A small image classifier, trained from scratch.
Model: 6.07M parameters, 24-pixel images, arch mlp_mixer, norm layernorm, activation gelu_tanh, width 256.
Rows from block 7 of a small image classifier, named by matrix and row number. Rows with one number belong to one neuron. Each number is 50 + 12 x the weight over its row's rms, rounded and kept within 0 to 99. All counts start at 0. After the name is the row's rms in percent of the matrix's.
Before each neuron's rows are labels from the 100 images, of 14976, where the neuron reaches its highest value: "top examples" is what is common among them. Only what is clearly more common there than usual is listed. The data: rendered made-up planets.
# fc1: MLP up (model.blocks.7.mlp.fc1.weight, 768x256), inputs 0-255
# fc2: MLP down (model.blocks.7.mlp.fc2.weight, 256x768, transposed), outputs 0-255

top examples: crescent
fc1.306 101:43 59 43 60 21 79 67 39 49 37 46 55 44 39 50 48 58 56 41 59 54 57 47 63 48 65 52 55 51 54 45 44 33 14 66 61 42 42 56 61 35 22 48 61 52 54 29 48 43 35 58 47 59 54 51 44 86 39 41 43 47 38 50 54 61 68 56 65 43 39 57 61 48 52 52 29 30 38 67 53 71 48 45 56 45 53 72 39 43 54 23 45 35 48 37 50 31 57 55 47 47 28 48 33 68 50 53 36 55 53 78 50 39 48 46 45 24 25 50 47 35 53 25 60 48 55 42 40 44 21 31 51 37 52 66 50 60 48 51 52 25 40 67 66 49 53 68 76 58 46 43 58 25 42 50 34 56 55 38 60 70 55 36 48 41 45 42 73 52 53 68 63 51 34 52 58 57 39 57 66 61 44 49 36 46 61 41 52 36 60 56 39 43 37 60 41 77 54 57 46 38 58 51 49 50 45 45 33 49 57 62 59 59 41 54 30 55 53 18 53 43 42 52 39 44 32 53 35 49 60 55 51 52 37 38 79 51 42 52 55 32 49 37 57 55 55 59 65 49 33 32 24 53 55 58 51
fc2.306 116:56 38 45 50 49 55 62 61 52 58 57 60 61 45 56 65 43 60 45 36 43 52 63 63 46 51 69 40 65 49 52 35 50 45 63 43 49 73 61 55 50 67 47 51 33 44 45 56 53 45 46 44 42 40 42 43 80 59 46 49 54 62 29 60 50 39 64 47 41 54 47 45 49 57 38 61 51 59 45 43 59 51 54 53 47 64 58 34 60 54 40 45 49 48 73 52 29 47 33 49 51 63 62 46 63 45 52 31 48 52 51 29 44 47 42 56 47 59 30 59 74 48 45 51 13 57 70 42 50 65 47 49 23 67 49 59 39 26 43 52 52 38 54 46 40 40 44 55 59 55 57 58 49 55 43 31 49 38 57 58 60 73 52 51 67 65 50 41 52 47 74 41 65 48 44 85 28 48 52 33 46 36 49 64 56 53 57 37 57 74 44 64 45 59 27 51 40 58 50 42 55 57 51 54 67 56 45 50 50 44 42 53 47 43 60 53 40 45 41 42 56 55 47 37 40 47 99 53 36 55 53 25 59 58 43 59 29 31 43 52 50 54 45 43 30 46 48 53 37 08 39 32 00 59 52 56

top examples: cracked ice world
fc1.648 104:59 66 48 27 64 49 75 32 74 56 59 61 57 50 52 56 63 43 56 53 31 40 52 61 55 41 39 38 36 36 58 58 65 50 48 49 57 62 74 45 40 54 38 61 49 66 38 55 58 58 39 44 49 52 52 30 50 43 50 50 50 48 43 38 58 65 58 54 53 50 40 51 40 56 66 43 57 61 29 38 53 49 48 43 61 45 29 56 45 57 31 45 45 59 54 39 48 71 40 47 27 66 74 51 50 19 48 63 50 29 63 33 19 59 38 42 50 49 72 51 64 60 52 35 54 16 24 47 74 43 63 48 41 44 31 42 35 57 44 84 60 49 39 37 53 39 38 39 52 59 44 67 48 70 50 36 35 41 35 49 22 54 46 49 71 47 29 44 51 59 34 49 67 30 52 41 36 39 81 48 41 43 43 37 58 54 49 54 59 49 38 72 48 58 37 42 58 25 58 37 42 40 46 36 67 50 42 49 47 53 50 67 62 55 44 53 41 40 70 37 53 39 64 40 60 68 52 65 45 71 78 40 50 69 63 41 47 50 45 46 45 38 48 50 36 35 50 61 68 45 46 44 54 70 61 46
fc2.648 114:52 67 47 54 51 55 42 57 32 52 35 42 41 53 57 65 58 53 72 53 59 23 51 51 57 45 32 36 68 48 56 56 61 61 37 58 52 54 66 36 43 59 59 50 28 53 58 50 29 50 67 39 60 58 64 56 50 45 50 50 51 53 30 42 62 58 30 49 42 54 39 68 59 30 60 65 53 35 45 52 55 51 67 39 52 23 72 55 51 58 66 34 73 49 30 38 48 41 44 55 42 58 43 65 37 71 73 47 08 67 55 71 36 49 52 38 59 59 54 52 36 63 52 71 65 74 38 55 52 65 52 50 63 48 45 56 32 43 61 56 51 43 68 49 39 72 41 48 64 32 46 61 59 54 46 79 41 85 46 62 57 37 52 40 61 61 42 58 57 34 43 45 51 52 57 45 39 41 29 45 56 64 77 49 49 50 38 48 49 51 61 49 46 40 60 68 56 63 55 50 71 72 55 49 52 59 54 41 44 66 43 42 41 47 60 45 51 60 66 68 61 42 59 44 44 43 38 64 38 38 64 33 57 40 58 62 39 46 44 56 66 43 60 36 52 55 54 34 40 60 73 46 59 16 17 49

top examples: cracked ice world; cratered rock
fc1.159 103:42 59 50 59 43 38 41 47 54 73 52 67 59 56 60 50 65 32 51 50 51 57 41 46 38 74 62 47 63 57 36 46 66 48 40 45 39 81 64 43 36 63 42 61 25 46 57 57 42 68 43 38 47 61 63 48 41 39 38 48 57 52 52 39 52 29 43 27 52 25 38 66 50 61 42 40 78 59 86 74 52 59 58 55 51 43 50 59 44 64 68 40 36 48 43 40 62 32 62 71 50 28 42 53 48 34 64 33 50 40 44 34 50 40 61 31 29 39 27 40 38 36 59 36 64 48 60 63 35 79 15 17 31 45 60 67 42 50 43 54 64 47 45 52 44 53 61 31 53 52 30 68 57 61 60 57 58 59 47 56 54 61 53 53 56 39 57 49 51 49 37 51 43 58 33 37 50 55 34 26 49 52 54 42 60 35 68 69 53 41 54 52 64 45 56 53 40 73 56 63 55 48 55 47 39 66 64 71 54 52 57 40 51 62 56 41 51 44 37 55 63 45 44 32 35 47 41 30 58 43 57 71 34 66 62 66 51 58 60 60 39 46 53 68 40 42 49 30 59 41 39 53 53 43 37 41
fc2.159 105:29 39 45 40 45 53 71 56 64 58 48 45 61 41 47 51 42 49 48 42 39 44 46 71 63 49 52 55 45 25 48 63 52 53 43 69 30 73 67 66 52 57 53 54 99 32 52 46 60 45 58 37 54 43 49 34 55 54 42 42 51 52 53 42 34 62 34 60 64 49 49 40 56 16 46 51 32 60 52 39 36 32 64 47 45 60 55 32 51 44 52 74 64 43 69 46 67 48 44 34 51 56 39 61 34 48 63 69 29 53 45 52 47 70 45 11 59 48 46 43 27 61 45 42 41 45 50 48 63 55 49 61 51 54 52 33 24 59 51 46 42 51 50 50 54 50 44 44 52 31 72 48 24 44 49 52 27 60 45 75 62 47 27 57 45 57 56 47 59 41 72 57 54 57 48 67 52 74 61 51 59 62 60 45 55 63 63 44 60 68 40 65 64 43 39 46 64 36 57 33 42 71 56 52 60 50 57 47 54 53 57 46 53 45 28 41 52 56 60 42 33 61 50 52 47 29 65 59 47 25 59 53 68 38 59 69 63 47 30 55 37 33 57 44 36 52 60 43 25 58 60 79 44 55 38 48

top examples: crescent; banded gas giant
fc1.277 083:70 47 62 71 45 39 46 54 39 60 49 25 47 59 59 53 44 38 47 62 45 33 52 52 59 53 54 35 43 26 44 27 74 61 42 45 38 56 68 53 49 65 61 52 42 55 68 33 73 50 60 42 53 52 61 03 50 21 82 50 48 36 58 55 39 57 38 79 50 53 51 46 42 66 38 38 47 45 63 61 59 67 53 48 26 47 49 53 57 39 52 80 43 49 65 52 54 52 59 48 50 58 53 50 58 54 41 45 69 51 40 69 54 57 27 61 49 36 39 44 38 62 76 44 62 45 43 50 63 48 56 46 72 57 58 59 59 49 53 49 39 40 35 44 36 68 52 47 36 60 37 61 45 57 36 36 61 37 41 45 47 51 29 56 54 41 54 51 67 57 64 54 67 57 44 30 41 59 44 42 33 61 72 68 63 56 48 62 34 46 57 53 47 64 54 69 54 25 31 24 64 43 41 73 58 71 66 63 49 55 61 49 37 58 40 36 53 44 55 58 58 27 56 57 48 34 66 43 46 69 36 43 48 53 44 38 39 36 57 42 39 44 41 39 63 38 36 39 42 52 47 58 39 34 45 77
fc2.277 096:54 59 48 27 53 52 67 52 55 38 47 63 75 40 61 56 49 59 57 42 53 37 43 74 61 44 60 64 51 50 49 74 33 75 52 56 47 38 52 68 62 59 50 55 61 46 21 64 72 45 31 59 30 58 48 73 67 88 50 41 54 60 54 33 54 49 47 36 64 62 62 63 62 24 37 39 59 45 34 50 59 53 58 60 62 63 61 48 33 37 58 39 57 37 49 51 26 47 50 44 45 38 50 34 48 69 49 50 51 38 41 28 34 40 73 67 55 75 73 49 68 41 54 56 42 67 59 49 69 47 42 44 48 53 49 44 45 42 38 49 72 58 40 45 38 34 47 66 70 48 46 12 61 65 39 59 52 63 66 56 36 47 51 48 51 57 63 38 41 47 24 49 49 44 57 56 54 52 47 44 58 25 57 66 59 56 48 53 52 62 66 47 52 50 39 62 58 69 65 54 48 50 32 33 50 42 66 59 41 40 48 57 44 52 62 34 41 33 54 40 66 48 51 57 45 41 62 45 53 43 36 51 54 66 55 77 45 66 41 41 14 49 54 53 43 57 45 42 54 42 41 75 39 64 33 62

top examples: crescent; banded gas giant
fc1.238 089:46 47 47 39 57 52 45 43 54 39 32 60 42 44 60 57 63 39 54 39 29 49 36 71 36 42 38 34 65 36 56 48 53 77 57 69 61 63 62 50 48 35 34 40 52 57 69 41 41 33 53 43 29 36 51 83 60 44 30 52 49 48 61 43 47 29 75 45 73 62 42 64 66 46 53 42 39 53 63 49 59 54 39 74 49 62 42 61 70 58 64 60 36 33 72 62 63 51 68 62 49 39 49 71 40 62 38 41 54 40 65 50 32 48 42 38 35 59 49 36 82 51 56 61 55 47 67 61 57 51 36 62 41 49 47 53 55 55 41 56 50 77 43 59 60 36 73 46 62 57 54 53 74 50 54 45 68 34 37 51 49 56 63 51 39 46 55 45 51 52 35 30 18 58 37 65 28 53 58 54 32 39 56 54 50 60 50 34 33 70 52 43 49 68 39 51 58 64 58 55 56 80 43 30 61 62 50 51 33 62 38 55 37 66 73 50 48 35 44 51 53 50 59 53 37 48 32 55 55 36 68 52 43 73 48 72 64 55 64 53 54 50 68 27 49 39 50 44 53 52 40 56 60 43 68 46
fc2.238 104:65 35 37 57 55 69 54 48 39 63 47 53 61 45 54 71 40 53 41 45 58 40 42 67 81 63 63 65 38 57 57 67 50 61 36 64 46 41 73 42 65 78 63 65 49 62 38 48 71 56 50 45 60 53 38 35 73 70 50 42 47 67 53 56 24 48 49 44 46 68 46 58 55 49 37 36 63 32 64 56 40 46 24 42 57 36 75 36 42 51 57 61 51 60 61 43 37 52 54 37 58 71 57 29 69 49 56 51 41 58 45 22 55 43 56 50 55 61 51 31 43 45 66 55 49 68 31 48 77 47 48 41 46 63 48 48 47 32 39 55 54 60 54 36 64 53 54 62 40 41 58 22 54 53 65 59 46 69 42 51 36 53 73 49 30 64 51 60 63 45 59 57 56 50 61 57 54 49 55 36 74 62 54 58 51 48 61 41 53 46 68 38 47 46 57 46 32 48 45 39 50 56 35 54 47 36 66 62 50 45 47 41 72 42 58 45 56 44 48 56 67 42 46 62 46 56 69 46 50 46 52 34 60 80 59 40 19 50 55 50 23 41 35 50 41 62 15 55 68 43 60 79 35 66 45 45

top examples: cracked ice world
fc1.589 115:41 40 54 53 39 54 59 54 39 40 63 52 56 36 43 36 44 64 49 40 39 38 44 41 73 50 75 52 45 60 46 46 63 41 20 53 63 42 69 55 48 43 18 47 30 55 67 40 28 69 50 54 40 54 47 62 42 51 40 64 47 39 59 53 71 67 45 33 48 47 50 54 42 40 65 61 43 44 53 64 64 51 49 33 43 41 46 32 63 30 48 63 44 72 30 58 17 48 16 10 59 53 51 61 35 40 44 55 58 72 54 40 64 57 71 51 37 52 76 58 55 73 47 65 54 44 38 60 30 36 42 64 41 49 49 57 45 55 43 69 34 77 51 68 49 52 60 64 59 70 64 58 57 41 54 39 71 35 55 57 40 65 47 52 41 46 61 62 59 49 31 48 47 26 47 45 66 45 66 45 52 50 36 27 38 51 41 38 45 46 50 41 60 62 39 38 49 63 46 47 38 70 60 48 49 55 42 32 33 46 31 64 54 54 48 42 44 46 51 58 48 55 52 61 50 74 61 52 45 43 29 38 61 43 53 52 56 46 39 55 40 57 34 44 41 61 58 61 70 61 52 46 75 34 35 66
fc2.589 111:44 49 59 41 57 40 69 51 64 36 46 56 51 72 48 55 31 49 51 37 53 44 50 56 69 57 52 61 57 43 58 53 55 49 49 54 61 90 58 71 46 72 62 61 46 33 51 65 54 44 59 50 34 50 56 59 35 66 48 51 65 50 55 32 60 41 36 45 36 54 62 51 58 29 52 62 38 54 67 40 60 58 59 38 27 46 62 47 44 28 43 38 40 52 40 70 70 88 52 72 50 34 61 26 51 47 38 35 30 48 52 51 17 47 53 39 38 61 66 59 38 66 58 51 41 43 42 53 61 41 51 61 64 56 45 60 57 54 56 51 45 44 58 47 61 64 41 57 63 53 52 55 70 53 44 29 49 61 54 46 50 50 56 44 28 44 54 23 44 58 39 44 62 45 45 57 43 57 52 52 55 66 60 29 46 44 47 55 50 53 50 65 60 54 44 63 55 50 39 41 71 57 37 35 78 37 05 24 41 50 58 47 58 55 51 43 56 41 51 65 49 54 42 66 49 53 74 39 62 57 24 40 63 51 47 45 55 67 25 36 54 51 38 53 56 42 53 45 26 50 49 21 30 23 42 44

top examples: cracked ice world; cratered rock
fc1.647 111:70 70 53 76 57 52 59 43 53 45 40 55 48 40 30 36 28 44 47 55 81 24 45 68 66 44 38 58 58 32 50 54 58 43 56 26 40 41 52 52 59 53 49 29 35 64 53 65 67 66 49 41 39 51 37 33 65 46 67 45 61 36 40 68 46 44 58 40 68 50 19 57 38 45 57 56 62 55 41 52 40 33 52 47 55 24 59 41 33 37 41 50 53 41 57 63 50 62 49 64 47 35 54 53 75 59 52 64 50 64 43 40 55 63 56 41 59 38 77 42 35 37 53 33 40 36 59 50 55 60 57 47 51 48 28 43 42 35 49 40 43 56 51 28 31 65 39 47 52 33 47 44 26 61 52 54 37 40 35 66 43 68 46 40 64 60 41 60 35 52 55 59 32 43 64 26 39 47 58 36 62 45 45 47 53 83 54 43 48 28 62 63 53 55 57 48 52 53 40 39 31 63 60 36 60 42 52 40 27 73 51 41 59 32 39 52 55 64 33 66 45 51 56 62 33 62 50 67 63 53 36 52 41 41 46 30 32 37 45 36 24 34 39 52 63 53 62 33 44 47 47 48 62 58 53 30
fc2.647 104:50 39 58 54 33 42 34 47 56 55 51 75 42 50 41 46 70 68 63 49 62 33 57 44 56 46 62 72 55 48 58 60 54 50 28 55 74 70 65 43 42 49 47 60 46 36 43 44 47 37 61 38 52 47 77 57 27 35 44 42 47 57 31 39 32 56 43 58 32 55 67 38 50 65 70 47 42 59 36 49 50 42 60 44 50 28 52 54 81 50 56 26 34 50 20 38 61 77 54 58 56 46 49 49 52 87 54 36 41 51 59 44 37 37 59 50 64 65 51 66 63 40 43 69 48 49 63 43 63 71 30 56 66 50 46 58 45 42 42 52 57 37 54 57 67 51 53 39 46 52 52 47 55 53 59 59 57 54 54 43 53 48 75 32 25 71 53 23 67 53 40 56 40 36 65 41 51 62 58 42 63 52 33 39 39 58 36 44 60 47 45 52 55 73 35 59 27 46 51 51 71 57 55 56 76 45 53 39 60 51 57 49 33 44 50 61 53 24 51 54 41 48 45 48 70 44 70 58 68 59 63 41 53 54 61 72 56 55 37 47 45 29 38 40 37 42 60 81 47 58 59 60 25 36 62 50

top examples: crescent
fc1.91 097:64 41 43 82 48 80 49 41 51 58 35 39 39 43 37 64 42 58 59 39 59 67 42 62 49 57 50 53 57 26 50 47 54 37 51 48 51 18 56 24 41 35 54 26 61 40 53 49 32 57 45 30 74 27 59 61 50 53 55 32 52 60 43 48 53 50 33 52 38 46 56 60 56 70 81 50 23 55 39 52 46 51 51 40 60 49 48 64 45 43 41 41 56 39 55 48 42 48 48 44 34 31 49 44 40 62 44 63 32 45 39 46 48 37 54 45 50 50 71 52 47 43 26 33 29 40 36 63 46 49 35 83 59 59 70 40 55 36 46 35 51 52 65 35 51 63 35 49 72 52 54 52 45 29 30 27 57 59 40 64 44 70 60 46 50 39 53 51 57 43 46 47 47 49 50 50 60 68 45 42 52 54 54 45 37 65 36 41 68 58 24 54 52 30 30 48 46 57 48 40 18 44 41 43 60 44 48 54 43 46 46 43 31 42 48 35 39 27 29 63 40 46 70 33 25 49 55 63 52 34 58 54 50 51 66 37 60 51 44 32 59 58 30 45 56 56 86 51 55 51 49 62 46 44 38 56
fc2.91 101:44 56 63 62 55 43 22 40 47 54 48 39 42 58 50 28 24 61 55 76 52 62 35 33 44 52 51 52 57 51 53 49 38 56 39 55 56 50 53 62 61 57 55 36 49 59 63 49 51 42 65 45 49 43 39 69 65 37 42 61 52 65 81 66 60 46 57 57 44 60 41 53 52 51 34 63 45 29 53 54 70 61 42 39 47 40 66 52 42 34 53 35 53 50 36 59 19 71 54 76 39 60 07 61 53 78 44 60 62 76 48 50 66 56 37 50 51 66 49 38 51 55 69 57 35 60 47 42 23 33 69 47 33 52 32 54 69 52 48 28 77 45 39 46 65 56 46 50 59 23 46 51 50 52 53 38 44 38 24 40 62 65 54 44 71 51 59 56 51 39 50 64 64 33 67 61 38 47 60 47 46 60 60 55 45 60 56 46 38 40 52 67 62 33 43 49 35 59 50 57 59 64 47 62 46 44 30 49 75 36 54 48 48 34 47 47 41 52 51 38 44 68 42 49 47 88 68 33 45 68 43 51 81 59 43 34 50 43 64 44 51 56 48 48 34 44 46 55 56 49 52 42 48 46 40 51

top examples: cracked ice world
fc1.601 091:54 42 36 41 57 37 77 36 65 50 68 57 50 44 36 54 62 42 48 43 47 38 60 61 47 46 39 43 48 37 58 52 47 48 37 42 56 44 56 59 70 48 35 51 77 63 33 54 60 41 44 33 44 56 44 22 76 44 40 41 49 69 49 34 47 45 62 65 62 63 48 66 43 48 65 58 55 63 53 63 28 71 49 41 61 52 26 60 27 58 13 54 66 42 65 54 38 60 53 71 30 57 69 50 53 38 53 76 50 50 64 47 38 69 42 52 52 37 65 42 45 44 56 47 28 25 39 33 62 70 60 35 45 28 46 46 44 62 48 63 55 69 48 53 33 30 43 52 84 67 51 63 37 56 46 28 42 54 39 45 26 62 47 54 58 36 24 37 40 51 40 45 42 30 47 43 37 48 70 50 42 49 41 43 49 45 50 52 55 47 47 77 57 51 38 28 43 44 55 45 46 44 51 51 56 45 45 46 51 65 55 60 38 38 58 47 38 42 72 59 41 39 61 27 46 74 55 61 56 48 64 64 42 84 55 30 55 54 69 34 45 51 58 42 47 47 61 53 58 43 44 49 46 64 56 48
fc2.601 106:51 48 48 63 58 61 43 69 38 48 49 38 47 62 62 45 58 42 78 54 49 08 51 47 39 39 52 42 60 50 56 49 56 55 33 48 36 59 58 27 61 53 69 47 46 54 62 59 35 40 75 63 54 64 49 59 45 50 57 52 52 42 42 53 70 59 13 60 43 46 45 60 53 28 53 55 48 30 43 45 42 62 72 43 38 27 68 56 43 55 66 53 46 39 41 48 53 43 22 59 67 38 35 47 37 69 60 44 31 53 45 89 48 45 40 49 45 55 42 54 29 76 48 64 61 65 48 44 50 45 37 60 53 55 38 51 48 49 58 52 44 50 60 50 62 69 44 38 45 40 41 74 68 52 54 66 43 84 27 60 51 23 40 44 59 50 46 48 61 47 49 53 42 60 39 48 48 43 29 42 43 55 69 58 61 60 56 40 60 55 63 34 52 43 67 69 52 72 55 68 59 55 62 48 58 60 53 57 46 41 53 59 49 72 56 37 34 45 67 56 60 47 65 55 60 34 60 67 54 42 69 32 69 32 56 62 49 48 31 58 60 44 67 52 57 54 47 52 37 27 54 38 58 42 19 50

top examples: crescent; lava world; cloud-covered world
fc1.654 092:49 73 48 76 40 51 57 34 63 53 45 49 39 28 34 58 25 49 49 63 58 48 62 45 71 53 29 37 60 39 64 39 43 38 68 51 37 49 54 27 53 52 52 54 65 53 40 52 55 54 39 43 67 26 36 32 48 64 74 48 53 52 22 56 41 54 60 57 53 52 61 44 50 61 58 32 48 51 24 60 41 37 44 55 65 37 37 61 32 50 52 35 56 57 59 42 43 39 42 44 41 48 55 48 53 46 47 40 34 41 30 49 52 63 45 35 81 48 54 71 40 57 52 44 44 41 47 74 92 57 37 58 50 44 68 49 41 61 41 30 46 51 44 34 40 63 35 47 63 44 48 50 47 37 59 46 47 41 39 46 30 50 39 40 57 46 46 41 45 64 34 54 24 34 59 35 43 57 50 51 32 57 45 15 49 48 44 41 59 53 48 34 64 31 49 40 33 53 25 55 56 57 64 45 52 59 59 35 45 59 44 60 37 37 51 67 42 37 43 32 36 51 45 61 36 56 51 68 68 50 35 53 58 49 48 35 54 59 25 53 53 27 41 57 80 56 50 45 32 50 51 71 43 53 33 23
fc2.654 099:43 52 49 40 48 52 50 53 56 40 42 63 37 37 67 55 54 66 62 38 40 46 58 47 39 53 77 63 41 29 44 31 67 51 39 65 71 47 63 49 50 71 44 41 60 39 69 42 67 50 48 40 47 67 69 58 72 42 35 49 42 41 57 59 36 42 52 35 45 59 53 59 48 62 59 65 54 50 41 45 45 35 63 44 62 30 56 35 71 46 52 51 40 50 67 64 43 77 46 61 51 37 48 64 54 81 39 37 52 46 53 51 56 56 39 47 55 59 51 48 69 28 64 60 27 65 74 32 73 57 15 46 28 32 51 45 66 49 46 65 41 57 40 55 62 48 41 32 51 64 43 40 56 52 41 70 40 29 44 60 60 52 58 54 67 79 65 49 56 49 56 60 39 53 53 58 62 35 68 49 81 44 42 62 45 55 68 48 30 57 61 40 35 73 41 45 50 76 41 50 50 33 57 66 55 44 46 44 52 51 64 60 54 57 51 58 60 51 56 56 19 44 53 40 72 58 65 46 63 55 59 34 43 54 51 56 33 50 59 65 35 31 60 32 50 43 66 64 32 36 56 57 36 47 63 69

top examples: crescent; cracked ice world
fc1.233 098:54 76 43 75 45 36 49 46 53 49 51 43 36 66 32 39 43 48 56 46 53 33 39 41 50 49 44 46 55 53 45 39 50 18 53 48 58 79 60 31 42 41 44 45 46 54 15 25 40 62 28 47 60 50 43 50 41 52 44 52 52 56 42 74 40 49 27 49 28 49 47 67 35 38 45 61 56 46 36 59 51 42 42 55 56 37 47 40 37 45 61 40 54 65 49 43 64 61 43 69 49 55 54 56 35 50 38 30 57 45 49 35 60 50 30 54 68 42 26 68 49 27 56 53 30 37 57 57 79 39 44 82 38 66 53 39 50 46 50 36 56 51 57 56 51 56 56 54 84 62 39 38 62 50 52 63 48 35 64 43 62 68 30 47 64 53 68 39 44 56 61 51 42 65 63 42 55 39 53 50 44 49 51 54 73 34 16 52 32 38 72 51 66 53 64 57 18 52 37 46 48 39 60 40 57 50 67 59 58 60 53 61 64 59 61 50 66 38 40 48 36 43 44 41 40 64 25 37 57 56 30 71 56 39 58 45 66 61 66 48 60 34 57 45 59 49 49 47 58 46 54 65 45 33 37 60
fc2.233 106:45 49 48 53 48 62 49 55 58 32 55 54 13 56 72 45 56 75 44 69 48 49 69 44 40 52 60 44 63 52 53 38 50 53 31 52 43 15 37 64 55 48 80 27 74 64 81 62 37 36 61 59 55 54 52 58 57 59 63 46 47 50 60 69 33 57 56 44 55 48 76 42 64 55 79 47 56 50 62 35 56 42 62 43 45 82 56 28 74 63 63 63 46 43 38 49 46 53 59 76 80 39 32 56 44 61 46 53 50 65 42 58 48 51 24 39 51 78 50 39 55 47 59 50 55 30 66 38 57 63 40 54 38 37 58 46 61 55 51 31 35 45 35 43 52 57 40 55 33 43 46 46 63 51 42 47 24 56 55 62 49 44 49 34 51 59 54 48 49 67 40 20 50 36 60 57 57 49 49 56 58 68 70 36 46 50 69 45 54 54 47 55 37 46 42 61 58 63 59 61 60 44 49 75 41 40 42 56 55 52 40 32 53 68 50 66 47 61 57 42 30 58 60 48 47 72 57 68 50 28 50 27 50 43 47 65 44 64 54 52 40 41 56 55 45 52 61 52 34 55 47 32 34 51 60 48

top examples: crescent
fc1.120 091:66 43 58 64 50 47 43 41 48 47 46 68 60 48 53 51 40 39 47 58 25 37 46 51 29 56 40 45 52 59 55 40 55 60 49 44 63 41 62 51 65 62 40 50 53 53 51 59 25 41 32 44 41 45 53 48 42 55 34 36 40 67 43 43 44 45 29 76 46 56 59 48 52 54 76 58 39 80 46 58 49 67 49 55 48 57 52 45 40 55 60 44 76 27 58 48 43 60 62 50 51 42 50 16 55 44 45 38 30 56 57 65 32 45 61 45 52 52 46 38 68 62 52 42 28 36 65 55 40 35 48 48 58 69 48 43 61 72 42 43 55 43 42 45 22 46 41 52 72 47 57 63 64 41 54 44 37 45 52 46 49 66 46 54 30 41 50 46 40 49 36 46 39 38 40 52 46 30 40 51 42 57 45 51 33 52 49 43 67 31 34 43 55 58 57 33 18 33 53 82 39 62 46 58 65 48 54 30 65 85 52 44 27 46 51 61 46 28 38 66 58 41 58 50 66 71 48 53 60 43 99 66 47 59 60 49 70 48 67 48 60 41 62 67 43 53 38 57 49 44 53 73 66 50 35 37
fc2.120 097:58 31 55 57 53 53 29 61 42 33 55 22 31 81 54 27 38 51 49 54 51 22 53 39 50 52 46 35 51 48 44 26 55 38 55 36 50 55 49 32 64 38 77 61 43 68 64 73 47 43 59 52 59 48 40 65 55 43 56 51 76 55 68 74 63 50 40 43 40 53 50 53 55 59 41 48 45 44 73 44 60 52 70 57 33 43 43 47 39 59 63 43 45 46 41 46 40 35 38 74 45 68 29 66 54 58 39 31 44 61 37 54 77 66 46 49 50 42 47 73 35 53 36 69 66 54 60 37 49 58 50 67 52 47 33 67 49 65 45 33 55 47 68 55 67 60 41 66 50 27 52 63 69 65 59 40 64 71 28 47 51 57 56 64 56 73 35 35 53 54 32 49 39 48 41 70 48 46 46 62 61 61 59 45 50 55 48 38 56 58 48 50 60 46 46 62 55 32 62 54 56 42 73 56 42 55 62 63 63 26 45 59 62 51 37 52 33 52 52 60 51 63 51 47 46 64 53 45 44 37 43 64 63 21 52 82 50 54 66 50 58 62 47 62 42 41 57 44 54 48 45 43 74 55 28 63

top examples: cracked ice world
fc1.725 088:56 55 44 51 62 59 54 34 56 41 32 57 57 38 40 46 34 49 50 59 57 33 34 47 80 51 62 62 33 30 51 27 38 37 39 37 62 37 55 44 48 37 38 63 19 42 43 47 32 54 43 53 47 68 39 48 52 65 39 41 52 59 57 26 68 38 40 36 41 33 41 62 32 43 58 57 46 60 33 72 49 70 45 45 52 54 53 48 52 42 19 44 49 49 44 53 57 58 48 40 46 50 36 47 51 55 46 53 39 50 45 27 38 58 59 25 54 48 56 59 57 80 55 36 61 53 61 25 38 38 43 62 61 53 43 63 42 42 34 72 16 51 41 52 53 42 44 58 62 47 62 70 44 41 54 20 50 45 33 56 44 66 67 52 56 71 59 44 44 41 65 44 75 32 66 41 63 43 81 37 53 57 57 53 45 70 57 54 54 45 65 63 46 50 37 53 71 54 56 31 33 46 39 42 73 62 53 43 42 45 54 67 57 53 52 59 48 48 35 57 32 55 35 39 50 66 55 41 39 48 58 40 54 37 75 61 33 43 54 46 43 57 53 62 51 50 57 64 87 60 45 31 45 48 47 71
fc2.725 101:45 65 69 51 60 47 61 61 48 42 50 57 56 57 13 72 54 54 50 37 61 61 57 39 61 69 42 72 42 58 48 47 66 48 37 26 78 67 51 64 43 52 62 44 35 36 65 48 59 25 51 61 52 53 62 48 31 41 47 54 57 51 64 44 54 53 48 64 53 49 65 37 52 14 63 60 41 50 52 43 47 37 47 46 60 42 69 49 63 36 58 35 43 61 33 53 42 82 51 45 41 60 55 40 39 52 51 49 41 41 42 41 30 45 52 84 42 47 72 54 39 58 33 58 37 45 42 59 54 38 49 58 44 49 53 60 58 47 61 50 70 51 48 55 60 71 47 46 68 61 49 63 48 42 53 71 61 40 71 51 71 47 81 51 45 55 66 48 43 43 42 35 53 49 59 65 24 53 46 47 41 62 48 52 40 57 43 46 42 43 55 41 47 47 43 55 52 58 52 30 63 61 52 46 66 56 30 28 67 71 51 48 56 53 43 45 71 52 52 43 47 39 65 62 33 50 89 60 62 43 47 22 62 46 57 58 49 56 22 47 44 56 42 57 33 66 58 56 47 54 46 52 26 15 34 61